{"model": "segmentation model", "dataset": "patchworks of several textures", "train_examples": 72500, "image_size": 64, "crop_scale_min": 1, "horizontal_flip": true, "translate": 0.12, "rotation_deg": 10, "color_jitter": 0.2, "num_classes": 32, "output_stride": 8, "arch": "mlp_mixer", "norm": "layernorm", "norm_position": "pre", "hidden_act": "gelu", "mlp_ratio": 4, "parallel_block": false, "inner_norm": false, "moe": "top_k", "drop_path": 0.15, "num_experts": 8, "moe_every": 2, "expert_mlp_ratio": 2, "experts_per_token": 2, "shared_expert": false, "patch_size": [8, 8], "conv_stem": true, "layers": 12, "width": 192, "residual_init": "none", "optimizer": "muon", "muon_scale": "original", "learning_rate": 0.024, "momentum": 0.95, "nesterov": true, "orthogonalizer": "newton_schulz_5", "adamw_lr_other_params": 0.0029, "magnitude_pruning": 0.5, "max_steps": 6200, "batch_size": 384, "epochs": 32.8, "lr_schedule": "cosine", "final_lr_fraction": 0, "warmup_steps": 1240, "weight_decay": 0.05, "adamw_weight_decay_other_params": 0}
Rows from block 3 of a small segmentation model, named by matrix and row number. Rows with one number within an expert belong to one neuron, the router's apart. Each number is 500 + 25 x the weight over its row's rms, rounded and kept within 0 to 999. All counts start at 0. Numbers have three digits each.
Before each expert's rows are labels from the 100 images, of 14848, where the router gives the expert most weight on average: "top examples" is what is common among them. Only what is clearly more common there than usual is listed. The data: patchworks of several textures. In brackets: how many of the 100, against the usual share in percent.
# router: router (model.blocks.3.mlp.router.weight, 8x192, trained with AdamW), inputs 0-191
# up: expert up (model.blocks.3.mlp.up, 8x384x192), inputs 0-191
# down: expert down (model.blocks.3.mlp.down, 8x192x384, transposed), outputs 0-191

# expert 4
top examples: patches: five (63 vs 24.9); woven (27 vs 11)
router.4:519533491527520518466553572532522466503492474540561493519496507508510468490513546470522531489536535456496495467489489502504483499473510483498498517478518474497483521492495515547503506474504481491516534501495539516519485479558448485498495494521462535425505495501515470473499485476554487473460462492492504477481489503481515513440521479439527455491513476477494503541487493469505490530502494499506515488514487536512518537490485512481493488492493515526507502520495561504535503533499515547538486471493485523448482497519502478436533461476499490507491498512478480501494475478504493487
up.3:500500500500500500474403500500521557500500500500500500500528481500478500500431486500500603500500500500500500500437533533558429544500500500500502510500500500500500500500500552472500445504500553505521517500500500500500500500500500500500500500503500500500500542528500500493478430463504500500446500550464500500500500500546483500474500475500500500500471500488462500500500500500520500500500480500500439461500500500500463500500500500500500444490500500500500457484538500463556500500500518500529500552467572500500500488511500443555500500500500524479500500500519500538480500500461500500
down.3:500500484500507500500537518500500500507500488500505500500500500500468521500538500500500500500527456500565500527500488500473500500437500500500532515500496500500527464463530500500435516549500463472450500570500478500500500500483438500500500500500492501438515499472500576433500500500500472500494500493500592500473500500507500500494525484528500500500500500500500500500491500500500500500500422500546500500425500500524450500500500517468562500500500415500520551500444460544500500500500500500500509500500441500500500500536515500500500500500500541511500500501484500500500527519500529474
up.4:500514500514502500500460500500542500500488531512500508500449456514500500500508500507500500500500505478500500455500521452571528514430552557509500483500500500447500497500500500509491500500500488459486500524504561558500500494500429444505500523500480516500544500483500559453500500498514533534500534500485486500500517549500500509500500449500501500461508500377500508485543542481464500500500526531509477500500500500502526500500500500500548500565500468500500450497554527500500505500500553520523500500515500506529500500500500500500505482486501500449500501500500500500500510475500521500
down.4:500452500500476477504500500562506500500498454500469500500560484511500500500500455500492485431500500583525500500482417500500500523500500499436521480494500438500500459500471500500498500546458500500556500552500500500542523481511500509498500550500500479479500489500473500499539500517500500500500500476500515468492480500491535474500523472464494488500500528500500500500500452552511500419500500507500506500501542510493450499500500500507512500500470500533500527549477484473500500500472500500500534484524500473521500513486525500500510477531547500500500500462500505542500500570500575500
up.5:543532462490500501531464500489481503500500500461516546500462564537476507513473484516514500486541493510500500500500560500502500499494532488489508459453525500463467485500521500531500553500472475500429501463531543500500566500495500479466500500500555500508529500500489500498500500500437499519475506505478500500500536500505463498504555525500500500500523500496490500514490500508500500509552500542492500551457471470527519500502500500531548466500448531500500506498457516500460500459516500516500500500446541500574522516539500483500500500500500439470491500550500500527497500500530500515
down.5:500500500464485500500464440500476500506500528500478502505504500468500486500500566500403459500500500459500486556462463500472500500506500500500549500542460483438522540500503522591512500546513500472493481500500546500527500525500500485500500455500463533470502510491500500500531557500500500501462500547500465500500500500513500500500500444500449561509485500500500517530500500500500581500500471487500472477486489516515487500500520467484499497500543476509498497500500488529500512500501499505510470500500471500440484500500500500500500500435500520566519500500500500508503523500510500536
up.6:519500481505457550507507500501450550500419508500481457526501500521458516529500497526518536499500500554500449554456500536465500500500494492478500500500500489500500503536492483500500474500474489500548500538459499500443500481500500500517552500503500507500500500457500522500500556511500444527500464500468456488544457440500500500471500500516456545517533541498500482500469500500500500500510496500497500500500515483500500500499566498541476500464568500448448500467500547483500566500492500501500499461500500500498500499500500532500539500500500501463527504479481521500500484500496530494
down.6:423464507500492434500463500514500500489500511500530500545500459487500500507500533445458500495525500518500552505522532500500471472500496427500488480488474500510579517502500517490500458486526490472505500500495510504500478488478561543500466490500486500517479477482500463500500500540500502500506500472500519500489500541537413500500466500500450500480469487500506492500460533507500488549483500481500452504484528500500514500519413500500469500500500500510546498494494501516500437500522485500450500500500500515457533500541500500514484500500500528549470518500539489533488525515506500517
up.7:491454500539534500500509552474535530500500500500463500500500478549500520486500482500500509524500500483484536500520489500500465550500500500438491500511490500500467427500500500476500500504573500448495502500500500434500500428500500506500500487499513514500539500500538500500470500482500525500469419500500576500500483526500500500474500497500556419500500500526548500433510500500500526441480486482500500551500521500478545500500481500500500500500500500500500441504500506500531500500477549500500500474536500500551500500446500500520500500500500449490473538500500500500500500500500500500
down.7:477539522462500500475500430516500500500466500500500529478500526471500500500486500500528489500449496500525419491500467500500494500500500548500570500526500508500500500521500534500487538481443500500441543500500488544444500548506355500500511500500500475500488500500500500500500516470500500500498568500500500422500500500501500500500500532485500528500500500500435500500500500500510500493545500500500500507499442515500482500483500500527500500500500500500524500500500459500500500500440500500527500500521556500500500511500500500500539500500508507500545500500500516476538499452500524500
up.8:500516500500500500500484500500514500464500500500512500500516514500500500424500500463455540504511503500388487441500500524500511482500500500569470500500487538500500445500468596500480447500507527500500500477500500562500500500505500500485500500543500567500500493552500504500468528500504501494510489480475500513556489500500485500500500455485521500524500548492500500462500500500497484500500481472523495500513501500484523500500428537526538500500500546500471481499500427500500500498524561500487472498530500537481469505500499500500500500500430521500521500500500500500549507500500500500
down.8:493538514528500500500500500530500500547536437500522541464500464500489501484500510500504459500562566500500500500480500484500479537500500500463513500571500500554500500545500428460532561520532493494531497463500444474500475500500500546501500527460535500500500421500522477498510500517500500524500531500509523464556466490500500500500487500500456500471500413500500500540542490502500572454500500500473486500500500507500450500535500503489457500481492500489530484461484500500500477500484508500494513500500501500500500500500500496500500500500467465500486508500490485500457459489500500500
up.9:470470500506500549487539507513500500518509500550510543500487509476508509500521520515500511498458500500500500482534509500500500500466488438510500545500500500527500515475480500500500488483500500500466508500500500516501437435497467532419490500466508483500500500500500456500500500495500500509500510485500500500481500500525484500486500470516500500531500485476500500500500548500494508494490527552564500468538497547443510500500500478477539500484422500488483500510500500498500500500472478525391467485480500526454540541472487511500500551561511500446519475500500486500498500494433469464
down.9:524500500527486509518500521464500465500500507515492485463470500518440500500500541500488500534500500536500508467484509500500500500500438500540427500500539500481500500500517500440500494488478489500500500500496500456500513533500506459486500487517500503517458480500500534511535500496513516487513453527528454511500500500500500500500491476500419462510484500493512487514420500431563500487500500500500518446500522500500500500500500480500500500524500515500500570500524500491564500500500531500596472455491547528509488500520500500500521500500531534527504500543526496500500500493525574500
up.10:500500500541500500500496464500500500466500500500481500500514500478517563439525500532500500451500453500491500461500500500500500503500476545459506539491514547500479528489485469531454500526489500500500500500499462500500460500518500524500415500500502500415544513544500465500434514500528480463500514500513522500500457503487500500500500500500470541479500500535479500570530507500500500500482490500450548491465492500500513485464500500479506500526500468500457499500551493500500500474500533500558465500541493500558500500524500529500515567500499486497445500481533519484500500500500462521
down.10:500484500516500444539500500500442500551500500500500500510505530500479500557498514495500518539500500500497508512500500531499483500500488537500500466537482494500500500469487500479500459500480578450500500500500548521465478500500480500475500500529500498500500500487529500536571500500475512502500500522425443500500500419452517483515482553500513500480462500500500500470523500500499453500495524531476508500487462500500523500500500456506529500500500500506541525500477500500500511542500500498481508503500500485403500500500514472457445494500510500544522487500500453500500444500500545563

# expert 5
top examples: patches: two (74 vs 24.9); scaly (38 vs 10.7); zigzag (34 vs 10.8)
router.5:516549526505473481467505517509541443475502519537572473497526495539513488460509507510493527521517515510516533523529500510479493499475468507531506485504481457510447488494478470518497495517505495500513520465528498495450477433500462489522505479520476574510495521505517528455447494544504526515492524519553483464472520493504517543512502489552484530472490498466537472534519501511529544525480504455500489475514474487484471548527494536511501510517486503490535505512485512483540513488486498523527482462530447489526497477523500503497499523524527483465487506507486485498494494460522483475
up.3:540500554500500500516576500451510513537500500487537500500500516500474500530500485500500500478500543505502500500488500457500472490495525480500500500500500500425500500470500500500576500425500500518484525484500466528454500516512500500534542500500557500504500500500495500500549456475491522449532558500500500504500500503432500479567500500500500528457455500500500494459500500500529467500500446517500500522461500509500544472507484500477535425500500500529500537474533500500477513500500500468512469500485513490500506500500500500514500515488500500500500518521456500500571500473500444500
down.3:500500481500552508500494505510500500528452480500548508500469500550500471452500500500527500500500500525499500500500500555500550485445500514538500506500500500500474500500500464467500500508500520500500450500534500500491500466487500466500500500500442500535500508520500517500500500515500500511479500500500514532537500573414500462422500479488525500477491516512553519533468500509500500542422492500500491486500518500460434500500500518532470564500523468471535494538480500481500500482514500570497478500500472500503520484500500500500500500500500533501554504500534513463431500500473500500
up.4:532500553476500499454480500506443500500498490500472483500518500500474500500478495506500500500500500500500481500450575500500518500483513500500500500500550522500500553500543474461494533500500512500500500500547500537500476455577500500431500500500500435500465478514491502468499500499500486500500473583525547540492500512500500490500526508472500507494416500500468514500553494524500500500518462456500500500518548534500500481500482496505500500500500500465482464522500509500488500487522509492544500541500505500471509560500500489556449523511500500475570500504500500441511485500500500500
down.4:512500449500500478529482460500532522500522469500477500484500583500502539425500500500539500442500506498500515500534500500500524459500500500500518500500500531522547500500500450515500500478539500453500500550505500500518500500500500454500500500500500500497501500479525518528479491488500551500500459406500489500436481534500477499500500543500537500502558500500500500543460500500493533531500535546495500500500500500551500500454481500500500500535500500528500479467500500500502530566522484504534500519501484447473488500519582500536500500500532471500464493500500500500528472521481500500
up.5:500500500500551530485481427456482500533500500586480500535464522500534500533500500483500500489500493500462500500483501451500500500500523500500500500470500500500505500500500487525537500500530433541500500525502500500518505500500503500500500500500528470500466523500506488500517504500508500500500505495500500500500481500500468500507500504462440483500500447498500500500524473500500500494500488511512500500500512529536475473411500520421500525510568437500449498546500500500500500500500500507507500510505487543507500541500540500465500534456406512500476500571529500500535500500500562497
down.5:500506470500520500522500500499500500500496503500491513503473500515500505500486526500486568498581500500500537500500500570500466440500485500500500511500500492500500500500513511498485500501500518465500498500500489531500470479484500422500500500500500500542503500500500500500500477500411500482500500500469500515448498500463523459513500500500478500500500500535500530530524438565500553500514500500500500500557500500530513544500500500506467521507500612500500500454450526500475500500547500532500458500500457413470546493500517510478506503500500500500500500500465500500500500500500447500
up.6:500500488559415500500502457485500550523500500463491500486535521500500500538500487538516500500490592500477527500481500500506500500483535507470464542548518500472500500500500505466464500500500470503500500500498467500500510500500494463491480574500523551500500500512531487516445471500407534500462499500493565515481500500562500473540536540519500500500500500494460550508500493538500494500500535484489500500540500491500542500541501500500500488441500540500453504500500548500521500456500500500484500493504500500519490497507500489527497500528514500500500441500500500487500510500500516469
down.6:500514544539500478500515509500500500500537500500500518497497500529500541529500500519449500493477520460536500500500500520539500521544500411500500514463470460541500463500465478451494531500500449500500500496488453500512500567518500513505500529500485500500500500500516456574491500558500531487432489497483500500500500500500553521516489515488496500500459500544519500500500470500421500500500525511500544500488500543500512500500536500500500500494500500500445444493500494481500484500457500500507470500500500458500500500505500496443528500497500500500572500444500460446500536512500500500
up.7:528490465500487533468477466438500500500500496489485500462503500512488512515575473469500515500504527500547500515500480510514508495500500500500500558504537500491500536500500534500455500500500547485500491523564474500487518500510500500500500534472500500500500470500490500500500503500500491413500500500509484512500500486491500500500452455499500500507538462500426551527500499500500487500441500555500500500511525554549500514472515494508507500450552556465500435453446500491501465487500500465500491469500444500485500499500537559500500512515500496500507432497499500500500500500472500500
down.7:500500505500500500501500530500535500504500500500513500496560500500535480500500500546500573500500498509500500500514543470450505464500500516512520522520500500494500500522500512500500500480459400527472555456500500554500523551500498500500500467500500465500500495500500500469500532506486500500500500510443469510462500489491479500472483514543503500500489505487547505500481502460481435500581500527455476500500500508500500455500500500500500445550512482525500519500500500500482500500500500518527511559500500522500517504480558497500485540404500500532546520516520462500532500490500537500
up.8:500553483500494520530500486523500500524460500500492493500500500500500500544500474505500503500500502566500500483500490500540457491500498558473500586498500526491500500473500500516500532538500562500516500510500521483576500546473465500500513518514536500500512467501500537500500467518500495500500536500500500500499498500500491500517473489503538518500482551500566523516500468500500477433470500481500428500500484500500500500522500501524543515493482500469500542553439500500500500519460531500459479529500500500500482509510487490500524526485555576500539500528500435492504439500500500480
down.8:549500500437491476500527500500500499494511468500500500500500500500462447511500514500500548480497500500500497514500503526500534500551500486454500420500500480500500463497444516543544481508559496569500534500500455544495500483504500497500500509500500500500500500573571500449500540528518457504529500500539513456463496500500505500473500500490500534480500500513500491500493554500582500474496552522516567500500500500500500500500528508500500500497500480507442483500484466465507468548500519475500491500462500500485500505500500500500537507500500484553500499499500469506521500548478500476
up.9:504500500500500480500558510536516500500500485500520500500556500542464591573571500474500514497500500500511500506477490500500530500519500500465524500506505490500431488487482500500500519500489498528526523500551464500495500500500448544469504500503492500500500521493487500488500500500506453481510476500500523523527500500500463500525465498500531537441500500507500474500511557460500500430490507471490476500500548431500500497500504500500576520500500461427514500481500500504505443505500465501500500500538500491500500562503500500485500500561472500500485500490500500510500549500521524526
down.9:519474493500533545519502461500500500454501500468492500575511500533500489458494500500493510486500500548500500500564500491500472513500500557478491500500500500491484560465530500498492524471498500500500500500489500500500500463500516475459500500531487500500499532500500500500543458598500538499500500487500500527500472500500452532529460500475500499500536500500528493500500500544502533500500473502412500488545475500500500546500445468493423474479491500500500437500500461500500500465467500539472500525500464500503500500436500536500497525511521525500455533523500525524500494500500498500
up.10:500529410517500500500500500500500500500500481493538521500500466520500505527481500466500500500482500498533500500533500500500500549500500500500500519537500566500500468500500500518500500466500480503500500493460500500500478498500500500500513525561500500484500500571500500500513575500500500500522500543447500472500500424500500500503590500500500500500500500500500502500500448500500500500500500500500500500500500500496457479500502503486499500500500480571481500500500484500500500500500500500520460496503500552495500500553502540539477488552501556500500536500500607500500500438500436440
down.10:520466500443472500500539524500500494470495561500463500480538543500518500452525500543500500500500536488494553500500500427504473500500482571500500500500500484500500500512517500500500500495441500483500494500500500500500500482496500500479532500488479500526500388500500505497549454500500500499500500500500479500500548556500500500500500467561500500500434500489471511461500500498455500500500500502560529458473500500500500493500500494563500477500500546455500462500500559506500500500510534500493500500500500500500458500500500500500496500500486454500500500458500500478500535572555500500

# expert 7
top examples: patches: two (72 vs 24.9); rays (33 vs 10.8); diamond (32 vs 11); looped (31 vs 11)
router.7:514503499520482520555499508497468525480472498503480487559468511499532511503501540497480488476524497517476474474496485502505486501496518481528506528453461562504466517522532474492512464492466485546500497485518527491516439519524501485460466501525525456497508482522511468521503486481460445459539512458479499490480473481501490502446488511492543476449516504504535541521540490516501480503511512526519503454496499487495513423497529513513507470453538523538471519541497510480491492497489451483499505454485541483475515483513472458465513469474495488490499477458493512488487486532489513519
up.3:491500500483500557536546508508500500507506500500500534500525500501493542498500500484500500500500490483475557510500433500474479500519500500500537500500500498500500531500470500553503491500500491464500500543527526500546530500500572541500500544500518541500452525505512500500500500458500500485500500452486504500491500500462500536566500475500477547531500500500541549500500552500545473488500473491429500500500504500500490565500471501500500500500500500504551492500500500500500500500515500500500500500456522403500567500544466558500512435510527449500488497500500479500500500500506500486
down.3:480580511451508500479500500500504530500484550500524500500500493500500473562554500494500480500500500485500500500500500551500488500500500501457515468534452500500538462501510500500500528534532511500479499500491500547516500573500500542500500470500500500492500500500562500483500575572500500500551500500510462500500500473502513444483500500500449446500500492500433519500500500500506500500500530500500468491500425500490500387500494500497500500463562509500500500500500500500500500500500466500518500457500500500500500500500495500500500488468521500552500517538500500500519518537500500500
up.4:511500500500505500552500481500500500465500500500444518500500500500500484500534500500459500468436500500500500500500500500500500447500500500503532500493431525500492500536500477522452500500500500500500500471528534533500538470500500500536500500500500500500500480500500500500500500500500500447441467500483568493548492500520500513541507483562500500495500500500554529500435464449500524443453525500481519500491500527500500439500447500543538500500500500500449490552541537504500500500466595500500501501536500500504500442500500500518500472500503500500542525484500530500500501529549500500
down.4:500500500486507500500512442500500500472479506500500500500540500500499504477500444500532509450547500559500500500500528501500507500550453500485500523500500500500508482500479517500531500500529429461478500500500450500464500500439470461448471515500540500500500474500537500483500500452500470527563493560524478535474500482500486500500469500476513551500477489500480481503500500529500535500504416564579500486488546500457451493500500500500500500483500500500536519477500459480500500500500442555500469503479500494500506522500500500500545500456500494470500495500500518500503500467500524500
up.5:500441500460500431533501499500500500491501527500522501500500511493512495500452463504447495522500500514500500511482491484500444500494500526458519500504500500500500449500479500500489500459508535500449566500500500545444500500500500500457500500503500549514500500500529457500534500500500505526500471480458500500500500500500500515500500517500500538500500526522570500454499522524562498479481482500500500429464490512500500491500500500500500500474493499517559500478470454531553516500480491497405560500541483525500558500499519507474479464519427523512500500500496500500500500498500500500
down.5:500500459493482500500500500583500500500500495500544533456437568500536488500500500502519500500492485500484500500504500491500500486500543484484500484485500519570526500503417495430500488500500500457477494518500500500500511487500500500501516500500500438480500500500503526500472500510500547486515516500500500471482498496496548500500474465500500500500454500500517457508500500551472508489455496500500528473500486432458535500500534480461523458514554500468500521493535484500488500500512395500500524500500500500506465500496500487506500591506500485500487508500536488497506486480534526500
up.6:506500500500504480489500500548500525500517497572500516490483500551500437500446538495500538500526472449500500518500452500510532517544477500500500500500500500500530500512537500494528530500528504485505500500507451500500500500501491502505500511500500490500490499500468494425500500500543500517500500500500428489493533484458500467500500500468500448525428535496453540500500495507521469500519477449500486487500500544500500478489500501496493500485519500500465465416504464500507500462500471444548450487500507500483513500549485500500500500544525480431506463520514538500475485500501473528
down.6:514500500500523493500517500529500515462411483431500516495500507475494542489459574500560500500500500491529500500516537511528497515500500500498463500531481500500500484500489500455500472517484517467487460502484500500500500460541488500533500500500500500498506507423539484554559548500500500500483500500500534500500500533500500490500500500455478471502500500473494489500493475468441500500477500467493453503500529500500500535500570474506453500500500500500505526503500467500500518543523500525457528500500500450538500514472552470485466516497500473500500500500500430456554472500500500500
up.7:484504500500500500462500500500511504500500500495526500500521500500500433496500500500507500500478512500500567472500500512535500483500500476525500500500500514500500500516536500518497494467500500466500500500500486500532523548491500500538500500465500413523500494489407463495496517500500500500529500563500500513500502500516483500527520546500500500584500500500435534517500500497500488500500460500542527500500528511552500427500459467500419500500541500500490500500500500500526486500566500444488500500500493500547546500501434498500538494500500474500500511498488500500408500524500500500
down.7:504551500500500500470500469550475500500500505500500500447500499500399500454500500505434552476500509500500477500500498500500500500511475500495500417513534479500485470500498506500500473500500506500528500500500500546483499500500500501500500505500510500505500500500591502500500500547500475500500500486476500500500555462511481500534500500500535500444500508508500500500430500500500500516513500473476514500530500467500500500500500500580500500500467524500500504500543500500500510500467500500500493488500500510500514500500578500500500509500583489499463467500447500458594546492500500505
up.8:495500500500424500500511476560521500467500500500544500500500534500500500500475529500468500500500500495519500512500500500500500500545500500472500500500500545525500528543500549500500500500500537500500481559500458440500501518500477500500500500487523500500500500466500500505487500559500500471461500495635481500529500459482500500468500495487500500500500500519500541500500500500500504500545433534544500541500500500500500500525498500500500510500536509500500536500520500485450500484504500514500500500500410541559574500492500457500500500474500500456504498531500448500476462506500500492
down.8:500500500500512468500480500500484444500419500500500500500500500467517464500500500500500500470500500500500481500522487500462461473500471500495500527500500512457500500500500500392500500526517492484488577500500500500540571500500500483565521500588499500500508500500584500494500500500452497500515513500436500500500500500500476500486500511546500535500500508500500486462470566500500500548510475500500500500500500470500544489500500430500497500500500500500500500474460558517519500500500518474457500500500541500505500436500500500500500496460534500500500455500500527500543500500500495500
up.9:500537512507500500526500512500469500500500500500525500500500500500500500500500500578500500509475500500488500500550490582488500500564500500500483500516500530500504502392556514505500500500504480505502500500500500500475500526500543415500500500500500491468521507500500500500500514500500566487553503500500479500500500500500540431500496453500547520500500500500500500477500500491486500500487425500500500500500500498520496565516500471464500507509421500552500483476455500477454500500495500500526500500500500500448500437500486533500510478500500500500444547500558500472500500500477500500
down.9:500482500500500506512500468500500500500535500517456500500500500406500500444500545423498500500487532500527470470500460500500500500500516500500531500500450500531500532553433500500500500550474500500519500500500500500530525454500531553528541541500500478518442500472500517500531498500500500500426468514500536500500445500500500506515471519500500500500500511500500500542500500500525572500500500516502500500500464500500461452500500500500500510500522500492497500547495522500500500500500537500500500546500485500532500496500411506500500500542490549500527500500500500500460543454500500443
up.10:500492500500523525543461543500500500500500477464492478500500491511519445459500500500569500536494500461513459478500500475500500500494500506500500500500479500488489511500500500500500502475500500560500500542500403500500515500505500500500500500500510500493443506500500581479544500498500395500533481506560500501488500500500500500497486500500515542551558500500489508500500497518484500510504468439478521500541500521445500559530542500480500500554516500484514548500500500486491500544500566528500515500523500500459500496500500467471524500500500500505471522496500500466500546514500520500
down.10:500473455453533516515533516500497499500529500490461523500486500484459500461536500500507543510500534525535487531500500500500448500500524500487500500556499458519500500533500524541532450473478488464500515500543533500500500541500500500500500500500501500530512500500422483542477500500488529526500500500500500500500532492475540553500497500522476500452514565484500465500500500474500500446491500500460450490500530475587500497448505514510500543481537499504450500470502500502500475500500409500500500500500542511494500500482477500500500500554521495500490500513508481537540465500522500527

# expert 1
top examples: patches: two (83 vs 24.9); rings (43 vs 10.8); striped (41 vs 10.8); spiral (30 vs 10.9)
router.1:473491488496503525472498506544469530529526521507495533511460523521493506522489512539475493514479469502444494545504478512501543490549504538525497514491483459487501521474513448460514504482480531509523514445460527521507503507516504503489481476490480498558506481526479446526528501524521561503529479515531508497518468508519482479532509516518488499529471466526492539444472521506545498469492495491470481477491494509518568449493528513481485499485491533490511517468567515506486486490496508476538455463539499523501514526502491513487506441504494485515518445479490487484512541509520486502
up.3:550500448539500500500547500505464466444500500393500500500496521500500564500500474536495502500500500467439500500500503500470500458500481529500500500455511500523497500500449502520500473521550500500500416500500500484500500500554500500556472500538500538479500500500500500519500500500500500500500501516519500500500500476497550488513461500431500497506508520534500471500500414458523504500537511500500500489552500500497499500500500501500500470500476500509415500517500500500469565500500476500500527561500509510500500462500538531500500490500470500500500500500500500500495521500514500494
down.3:500436500500500500500466500500500500590500473489454472514500478500511500500555498477525500500500489500552500521481500500480499500500524500500500500500500500490526500500500500545526500500500461478500500500508515500491500500500500500479500500451497500529500500487500541476479500500490503500500500485500504521500500500528463498443484500500513500500500500500507500603500500553500500556500500500595536544459522500435500479500522500557426459500500519500519500500513464496500500500502500518556500500500500548500554550488479500537500432500500538496500516500449500499500500500443500513
up.4:517485500500500486500477500475500424529500500485478500500534500500500500500555487452493500500500475500513500433556500500525500529500448500532488500529500551500507533532490524529534480500439500525500543489510500500514458500478500528503500500477484500452545466512539425498500478500500496514500492448500500500514501482500493500476500500543500500500533500458500500522509500500514501507445500535507439500500514471500532500500500471562500500487556523510500438500500500500500500500500456511500500567545503493496500500500543500500502492500456510493481500482473543417500500500530454503
down.4:471532500500529500500506508432498530511435500500500434500499500500464500500412498500500500499574542500500500500480500496513522500482505492477456500500532462500495500500500500500500500498553500500500513544500507500500500500531500507501500541552554500461483500538500567500500540500500500453537500500500479466565500510500534500532538504474500515500493500500549484500497500491455500500500481463551511500500531500447493500500533500472567557448483514500500493500528500500521528473500500500549500525452512481500500500524486500532500489470500500480503486487484500560500500544500500500
up.5:525500570496579558500500525500491500460464487500524500473500553500500549521500466500500500500500500500500500519500469500483510536500545500520500506453500509500500460550500509531521500466485500500455500500500500484500500476500568495500480500471500506500500496500539500500493500500523533484500500533472500487517500500473500500500529523500500500500500500582500517500528500500500489569481500500501471494500500500540489500486500534469500500500510500543500467500442478546526500527537511475433478500500451405500500500500507500500500538500500505465464516471435514500500518523471500559
down.5:500500508438500500518476500515528500531500500500472505556468500491500479500500512521500500458500488500500470515553514536500500500500500500500500536500500500500500500500435522500500482511500500500500500500500500506472559376500500552500500491482500472500497500500500500500500527555523500500500547527504470500500560500500500500499459427500500500532495546500476471500500505500498500551500500500548499500500429453427497470476500496500500500500464513500500493500513500446500500528500418500500535458500503536500500500500512494475547497500548500500532521512500491500535504500547477500
up.6:500502518500518500500496513500477500500500500500500514500494500500506500500549500500557500500405500500491500500499500494500500500500528500486584486394500500500420517566504552467500556560500500500467500500500500500500516528500458499500500500500437500456504500527472500404500491498500500492445482497461557500526500500500526500500500500497500500500473500500491466478500500543500500530500500500500511500500500468519500478489461500500524500500500481512576490483500532501500500500500500523500500500450500500495516500500500500542500553500500531500500500459483500500500500568505500500
down.6:500498500500461500484499480500535516562531500490500500516511500562510492500505583500500480500591518518563500500500500500500500500500501500601466519510500532500511500529493495500503449481500500500494500500500513532512500500510611500500500531500500500519500500500500500503500441547500500500500500490550460471500509465505500485500500500460500504532500500513500500500500462500500500451500500500487500557533500500504500506500470464437505480500496436535443442496500500500500510500520500500529500500500506513500497500500446500500500500500580500507500500500483523500500500464500500500
up.7:514500500500500500500500463502421500500500500474522524500500500467448458491500500500500490540500500500470500500500500437486527543482537497553500497500500514451500458500500461533500533473500460500500500496500489504500500489468443500500500500500529561500500508491591500500484493500496500507508514500510545518500500487487518537494500500500500493500500500500520555530448500469500500500452500439500454568506500500486545516475505536579500510500452500546483488527500500500509484500538500551500500536500500500500500500500473504521500500400516500493500485500500453500483500471500500500
down.7:431500468500488498500499568502611500480456500468500460500512500500544500500475515500500500500500500516500464500500500534500500430500452500484483536520508500553511500500500597500494500500519474500517500530487500500500505500494500500500500500511491480500500500500458500505458491495500500500500500462500499500500500511517500500500477500500500500500567500500500500500565500521500517524476500500500500456455500500510437500517460500491500500492522555439527511433500500500500500490465500500464500463456500500500500500467500500500532492500504495523560500473469546500533513521437480500
up.8:500500500518500500500498491500488485465483487522586500476513500500500500500520539500500500500495573500514500560500464519525487500500500469487425502522500523500481527500519500500526455518505500491500500500448568519561500500500462500488500500500511500500467500484500500500482504500453433438495519523500500500500506500520478500534500500500550445500514486486503500501502500471535473500500459470566513500475500489500500532538513500500500500471480500492487519481488499500500505500500500477545469491500439466500498500500500500500500529590485500486503500449500500488500441474536500416
down.8:500513500502500481500500414555500531507500522500465500555517480500500492449536488500500476500500504500500500500500470512524426500500467534503500534456530474500500500500500500458500500454535484503490463500559459500451482564500500443500500551469500500500500500500500500519500500500583500500500507500500504500569500500500500500487500500515500544496467500513502500492458500500410500476500500500500500490500500547416496472487500500501487481500500500500500474465444500467420476500500481500500500502500506500528500500515500500500459500475512550504500500534500500500500502500500500519
up.9:500500500500500500498500518500500500500451452500520500500498587500463500460469483507500532466500500500500500493500508475421500500500500500500447500538519513500480478537537461561500515506500474500500474429500487500500500487500500543513523551495524500500506500500479575500541500500500500467468500500509500500500500506500500500463500500500537529576500500500517522500500541519502507500500500424538499536519428500500552500500500500500500461500500500481500500541519500481573513500469460500510500552497500512469448500500526500512552500500465487477500500500500500463500500500478500457
down.9:583578429467537500500500500468500456500500500500500510500449475500541465515463500500500525500500500489500500500428479500500476487500487534535500500547500487500500512502494484500462500500500533462507531405507500500500500566454455500500500525560512500494447484500470500500497500500500503442500458500500475500497467500580500500500500443512479488500415495450500500535500517500500500468500500492500500500500500449500500500500500487500504500500500529500457500500500536500474500465500500500500500538500500500454500500500500548500481500500500500491501500522500500500513500492500500500
up.10:500500474572500500495500476530526500500489500512522500500500494500500532522500484500500500515516500499534476500437500476500500500500476445467501538500486579500460517500500500474559500460500503518500500500500467500492500500500447461479500500500536460421500426500500439500500500500500500500500552500500477476445537535500525512500500500500500516500467482472500485500514500500499473504409454500523500546500533500486567510452500526500486533462500500500500489500501500500500489551500500535500524533473506500447500537500500500526486477500500544500500544500500507500500525530545505500
down.10:500558513480473525462476510502500500531500509509466445500440577412500500473500542500470439500560580500486500500520511516500550500533484500500500500500502500452447516535500500511521500500500441499500500499488500500500476500500500572519500499539517536500502500500500500500500500545500500508581500500500510500500500458443500500500500500513500500488500500471572500500500532468500500529519500500527494500500525500500524494568494500500501500500500500523500434500477500500500506488500503535493508500500500500500466502500482500500500500472500462500500427504491500500500543500493500500